{
  "model": "multi-label audio tagger",
  "dataset": "simulated sounds of rotating machines with and without faults",
  "win_length": 400,
  "activation": "relu",
  "depths": [4, 9, 4],
  "stem": "single",
  "widths": [80, 160, 320],
  "lr": 0.0035,
  "adamw_lr_other_params": 0.0022,
  "steps": 16700,
  "batch_size": 192
}
Rows from block 3 of a small multi-label audio tagger, named by matrix and row number. Rows with one number belong to one channel. Each number is 128 + 24 x the weight over its row's rms, rounded and kept within 0 to 255. All counts start at 0. Numbers have three digits each.
After each channel's rows are labels from the 100 clips, of 14976, where the channel reaches its highest value: "top examples" is what is common among them; "band" is the frequency band that holds the peak. Only what is clearly more common there than usual is listed. The data: simulated sounds of rotating machines with and without faults.
# convs0: first 3x3 conv (model.blocks.3.convs.0.weight, 80x80x3x3, each kernel summed), inputs 0-79
# convs1: second 3x3 conv (model.blocks.3.convs.1.weight, 80x80x3x3, transposed, each kernel summed), outputs 0-79

convs0.62:163115103150087126127125072123156106140140161132133148145115143107120127118142132117126103112109136069132132136148106149099098136132101099104092118155135118056129141152127154139178131161130122137102157133176131131154124083113109076132092129
convs1.62:156097156108109101116109164112126138099100170127161107120121106136128150138094135131123116174139122092067140127101096123191166112128132109114165151119104133201123149113135148140116129132115156126112128118115121143161125153168140165159128142
top examples: reverberation; text has "room"; text has "reverberant"; clipping
band: 0 to 250 Hz

convs0.40:110109089122132131098162117127104113155140129176118072123132090143159139108085133143180108087128109167132108146159087146112108136109099173111138150099098129090115182102123144122131119158125149132128145114101136145141150120135104082137134122
convs1.40:137120144119148107133155144135140107118087128112152145144093102102109157123138117104106130156108112138147143140100128131162135119160119134145128105125171115141154086130112135106120088069121140122125103025131085109117133113120139151102110082
top examples: slowing down; gearbox
band: 1000 to 2000 Hz

convs0.16:097189159088134091133140102145106148109125126118159125132142126132119128108125103126156118126084172142154070106140149130127100103106107144122154116153117146145136056093129096105103119105125110090155099140090146152129155125156100135132136115
convs1.16:106094102161130132133139149126137121113081146090095133104109143106160128112143154082115094151136109109138099138125133118121097074124145118104108125131166100140144132147080136103119151107147097128116162126128099129118082114089179112146100073
top examples: slowing down
band: 0 to 250 Hz

convs0.53:156171116110128185129113155128114142132153159088118117092125102113132126097112115140108156090110148124107126148108119118129153156068136127140083164091145126124130133122110113149121128134093112093073157148160090154107132146077158109114125131
convs1.53:129135148148112027133100121096167130147114099128107129114088136149154142146153124119118202118129117123149090131127163128159106100141127157106101144169115143122129130113098147138121138160153152143188133115120124139149123115147120133125116135
top examples: clipping; text has "clipped"
band: 0 to 250 Hz

convs0.24:166111076102161127101142146107099132130129131096137099112121107088138109113119139128148167128124100141067129120116152080126109169151160138123092115152128151144150156131111099151140164144102181162145132126176132079150137110119124134114118110
convs1.24:102155145109120142150147073112158123113142104115076158115103146098106129122079067102142136146133147143098159129150116159064142153098105071120147125122089117102131135132135120141105149111115110081134140117089144148103122133137134131124122114
top examples: state: faulty; rattle; conveyor
band: 1000 to 2000 Hz

convs0.74:121154127120114123153123104156135122122117186149145175140118126123134120105092132195121175089086103088102121109144069131138094112125115116135101149140152119131116153151112116121145133143138153161116130165131126157121075115110088150126087123
convs1.74:141137139125182190125163131114129137125097145096098111101156114131151104092117117101146129124114145138124123123168129148114117100127123207115122127121162102112104132108166147149129151166127112157078132126108114120122114095167152093155160136
top examples: state: faulty; rattle
band: 1000 to 2000 Hz; 500 to 1000 Hz

convs0.75:156174111096114130226183122104105131132084122097141107158116137125135103117106171113156135117110110114126107117124103148139101129127173130125092139182129116105138136120135119108145100102129128124141105140119155128143165121146112085124141117
convs1.75:097055101105133139045088123096129103130142117180131132119142124114142158121136111115114124114138138112135132145141166094114135137112096121138128105077123138098094116139083114102127150112116117156114136125134083123113119113072141141128103132
top examples: state: faulty; squeal; speed flutter; piston engine
band: 2000 to 4000 Hz

convs0.27:178128129153123145125121143077115112137173128096137105137152124093132154105126193107087110118133179107073131127132180139101102148141116130128107097118136115137144094136116134097133169143160117127146117120104138146137116127086147100094105103
convs1.27:107120120150099125082096104124123154129071129102114095101064122136122119124104083096116133107176125146087147107125121147131157156119114063113146149173112127116136151101133114166109115124110150105105119154128145135122155129166118108116150106
top examples: reverberation; text has "room"; text has "reverberant"; electric motor
band: 0 to 250 Hz

convs0.12:100111087142134101155102137152181105104123138154154149125118101141114129129109149160136146169123156164151109148133091110133113132145117095139132131082188108155099095135115127120101129097181123129079154118104083090107138137118130126149105127
convs1.12:118139140109120120154117097150143124144134098092133142127113155119118141154113086060128058138124149148134173139131185162116172125118103080127116110149095141103124104124146093135138147097121119116142136120131178150129120181138114116122110127
top examples: state: faulty; rattle
band: 1000 to 2000 Hz; 0 to 250 Hz

convs0.34:141144142120116113121158058159164150118129131114146129130147105080153116136153123155187148153108079121151128113131091124123123111076118116127147112126136138086141128111123113097135143128154154174099108110108093107135113169118142160094150098
convs1.34:158099139117131193111109137141100119134139138106070154137102129125135135136086125110135140134097148144109090142118132118095111116144101107126116119138112135092096132101094121125113121128112154047139149128139123115120145161086120126075068138
top examples: piston engine; rattle
band: 0 to 250 Hz

convs0.70:131126136137115123133136112112117174101164115098125162130140092161084144123178193178127116160125140080177128134152141111104135131126167115129119115112149124130152099117129085123126117113165088151166137139133109128126113139116112113122065118
convs1.70:092124119099101116120129163130138134117114128136090109104132142095150122168096073097118127090175157108078135131100139148173170116128097095115141143152132140139088157111099142127112111111135144075092121114110156121135143127163117117140166141
top examples: reverberation; text has "room"; text has "reverberant"; electric motor
band: 0 to 250 Hz

convs0.44:168151100136167100101139091150103133126128138132166158136134130148104137075208139151126114132131086121167065167094091127137150155106149110143128113092113142137094131120113124147108143131123108124105143102114122137102147119114116145096124142
convs1.44:142125140092113107102137130144138151163082130137170122151138129114115088144085093135112090119153145126098094137137081130146153117159117163122147162105094149133138128109154126110142120104143124130149118136109095129138142110167131049147182106
top examples: clipping; text has "clipped"
band: 0 to 250 Hz

convs0.58:173118077119133149173125116119125111128122131176113131097133080113122150139111112135180114119116135110134129131156133134142126167120141125065151119150133114128110153097091148142115142120156081132164128207133140094115111110116150102123136097
convs1.58:142148156129110130135122135117106125102110135103151117130122154128115102104121140120055123130152147111102151129123136131098122110122112143176115136122138150093094098150147157109130141154110155116107059038139107138157183106133126112111127122
top examples: slowing down; gearbox
band: 1000 to 2000 Hz

convs0.32:121091105125147155162119130111125130136093139149116109139113115123114144101087149141139151085135174059082108130137126066144135133120145125138103154070116118143168106137122111128106110131114134107135143123118087101134089168100133112153172123
convs1.32:118162122118126128112122160161147131172115116130194139119164128182150150163160120119124077193128112114151163139131107127157131114117083145133150124160146132144107132145134124124146094104130144177154118131145134136151116120168144129179108140
top examples: piston engine; clipping; text has "clipped"
band: 0 to 250 Hz

convs0.6:105155057121106083147130095115145098146140122129107127118129092124143162130146107082119120124130096158107113125143165117124120162136155125080134093131123106132144128111100151159123137123131103135111150170120148128156084117129121211119115105
convs1.6:160133129132133120136132113133125124097128154125142133127106112152100135121133136162062071144124136124135119135104112155104149111153120154132101153132109130166124090127128133144114159120118136127126080030151132140091193091117111129119112141
top examples: gearbox
band: 500 to 1000 Hz

convs0.3:145128107138164131149104145122076135121096177129138121168141150113134171117119140127164108128110099071129146098172114091132072101133131096087094116150112086132099102128124124112170115149148147169122132132148109129113121092114128152113127142
convs1.3:104146137095095140130139090125156109127081135106087161118121141157127119140085079070124116159126139137137138142135135128070138106082115116136139112127092139115119165134137099148072127130102103074146109130096154117099135124127103101120129110
top examples: state: faulty; rattle
band: 1000 to 2000 Hz

convs0.20:125124084152153124131113115096132148106153108146119119138119103128146144101114100153116098104134118140123149149161137119130090137144132120161122063124098140150132105140110169137115140131093137104099126099128087171168216095113159115114120108
convs1.20:125141120104112122132142140115137110132130123128101132132157102125127134164103114082197122152129102135143100109126160131144154139122106138065136136130151165111102170096136149149134084149120138147149184183118126094131059147136111132144133115
top examples: gearbox
band: 0 to 250 Hz

convs0.21:137107156141122135143108099103112147140136099141126112118139131101119092113158081140044137146122101172113146175128131098128129116182123122126119157116122174119108095139123090131135130124110118131117148128081131144151082106087130126169098121
convs1.21:135132100114155185119142131145146094129155140103124146133141121166113166154109132148118154148172148123161154127125160170168138189137179153148124139104142143120155147122128126171145156127156149138136124149147126111178132072145131107114153120
top examples: gearbox; rattle
band: 500 to 1000 Hz

convs0.64:102117082119140108148103137140112116115139165149104124130155079160127132140086125155146085107129120149101115135100130128137116112091148117118124086106120125112055169098104157140122124109105149121089103180143146123155105165175124139126141135
convs1.64:158153130175141127125120126113104144117112128123144141118086161084156143129097142132103123110118136139132121168112090118142127151140121109115132148144126116116211120167134129094108152168149084141141157064130104122111091095103144112123094104
top examples: reverberation; text has "room"; text has "reverberant"
band: 0 to 250 Hz

convs0.47:133159105105130112144139134118167108118143103148075151117148155116095128119158132121133105127110147126164084175155127144082127124089150200099115181125130094117109139103117148104121114168134116148134121110119134123165144123138152163098155154
convs1.47:163102093143161161143135139143095150117129148150113080135118096123116102152095140125138121131169101099149102128103180065124139150155125112129103087120145090148160153102124140096145111116113166105124135145118134130150162088106115108085126130
top examples: state: faulty; rattle
band: 1000 to 2000 Hz; 500 to 1000 Hz

convs0.36:105129090132143131163122133074116148131126115144115098101134097144160128164116110133179074086139135161134139124133131092145135124128150103093152116096108141130138107172141166097109095144145088110145178153148090111133148112127163108115153127
convs1.36:097135157104115132134128116141130099136139100111139140111114104155101123114146133128075137152146160128136110101159152120099114131142108157176132182135129122141081108101137134146099157138123161110081070063134129119143164138129069127140125142
top examples: slowing down; gearbox
band: 0 to 250 Hz

convs0.69:142150110115107131113148159135126103098139108146154148070102111113125163098116102111133106124119146147120118123087137135125126166089115134127098087099091124101135144090077155132085138181141168116144148151138143129127128100175120116150159087
convs1.69:128084161143093129124136107120123159172149132148117115097121144139157153166162142072117149107125105117120127126122128113105143148168138107099143172144173129123136126131073106107137162136081087114174120122126126082138160135119150108150139163
top examples: clipping; text has "clipped"
band: 0 to 250 Hz

convs0.42:137117123106087084121098114150100145134077134114154146106155084134175143144146140137089048123114145094140138146140132130113106141155142111115174130112124148121109128163103124098111091121111117133108137138147141122164088097135122174157129137
convs1.42:053111131116144162140143136175150123146120127136137097114145162113082131128117152136144078141159138133176167101134112167150150110093115114147122132100127084131141111118169152109126099090172102088096130130123137146112134120121125120146097135
top examples: reverberation; text has "room"; text has "reverberant"; clipping
band: 0 to 250 Hz

convs0.8:110154142134159124134123127155116112110091125137123119122078098116149156137136086167108115135107150164152144107116147113160116131126127129146119123126072095123069107139134179123070134135192150129102140105072092134111130126111137111117112124
convs1.8:139153129154162088099121128127119097153148119120134112128117083178089122125102122125139156125100121092181144124115139110146139100105154104128136098159127141125125130201173122140113091135161150136132129125109150124103115155144147139184174105
top examples: reverberation; text has "room"; text has "reverberant"; squeal
band: 0 to 250 Hz

convs0.59:107127141140111125141125127099079138164120112110144123121116111092150150148132152109128082137094143070169147149131103117201100131107135138113148141141112098148114106118133153108177114107089128163106117096143132143142094106169107157149141154
convs1.59:103120139132111171147164108151132121095102123140120124136128137187137091076118109171114091170127115155157125091125096135100128126137135124146119089054119117111150128154133148159076128130105098106160121122094100117146125128098142123145125126
top examples: gearbox; rattle; turbine
band: 0 to 250 Hz

convs0.73:119146146140103144094140094115118148142146079117144159118115086124132129130114162137103120084121109118131063144112061166160139119109136102138137134150142131148102132118131147147162118107145112055132121116167159153107114109098114161126129147
convs1.73:130110146124131119144140124120093089124136117119114138143118138159118123133110135111129134076136139128087035125141173114138161089134112080125176145125138110088125119116130157106091111149108172112095131130116158117079114151101152111107134122
top examples: reverberation; text has "room"; text has "reverberant"
band: 500 to 1000 Hz; 250 to 500 Hz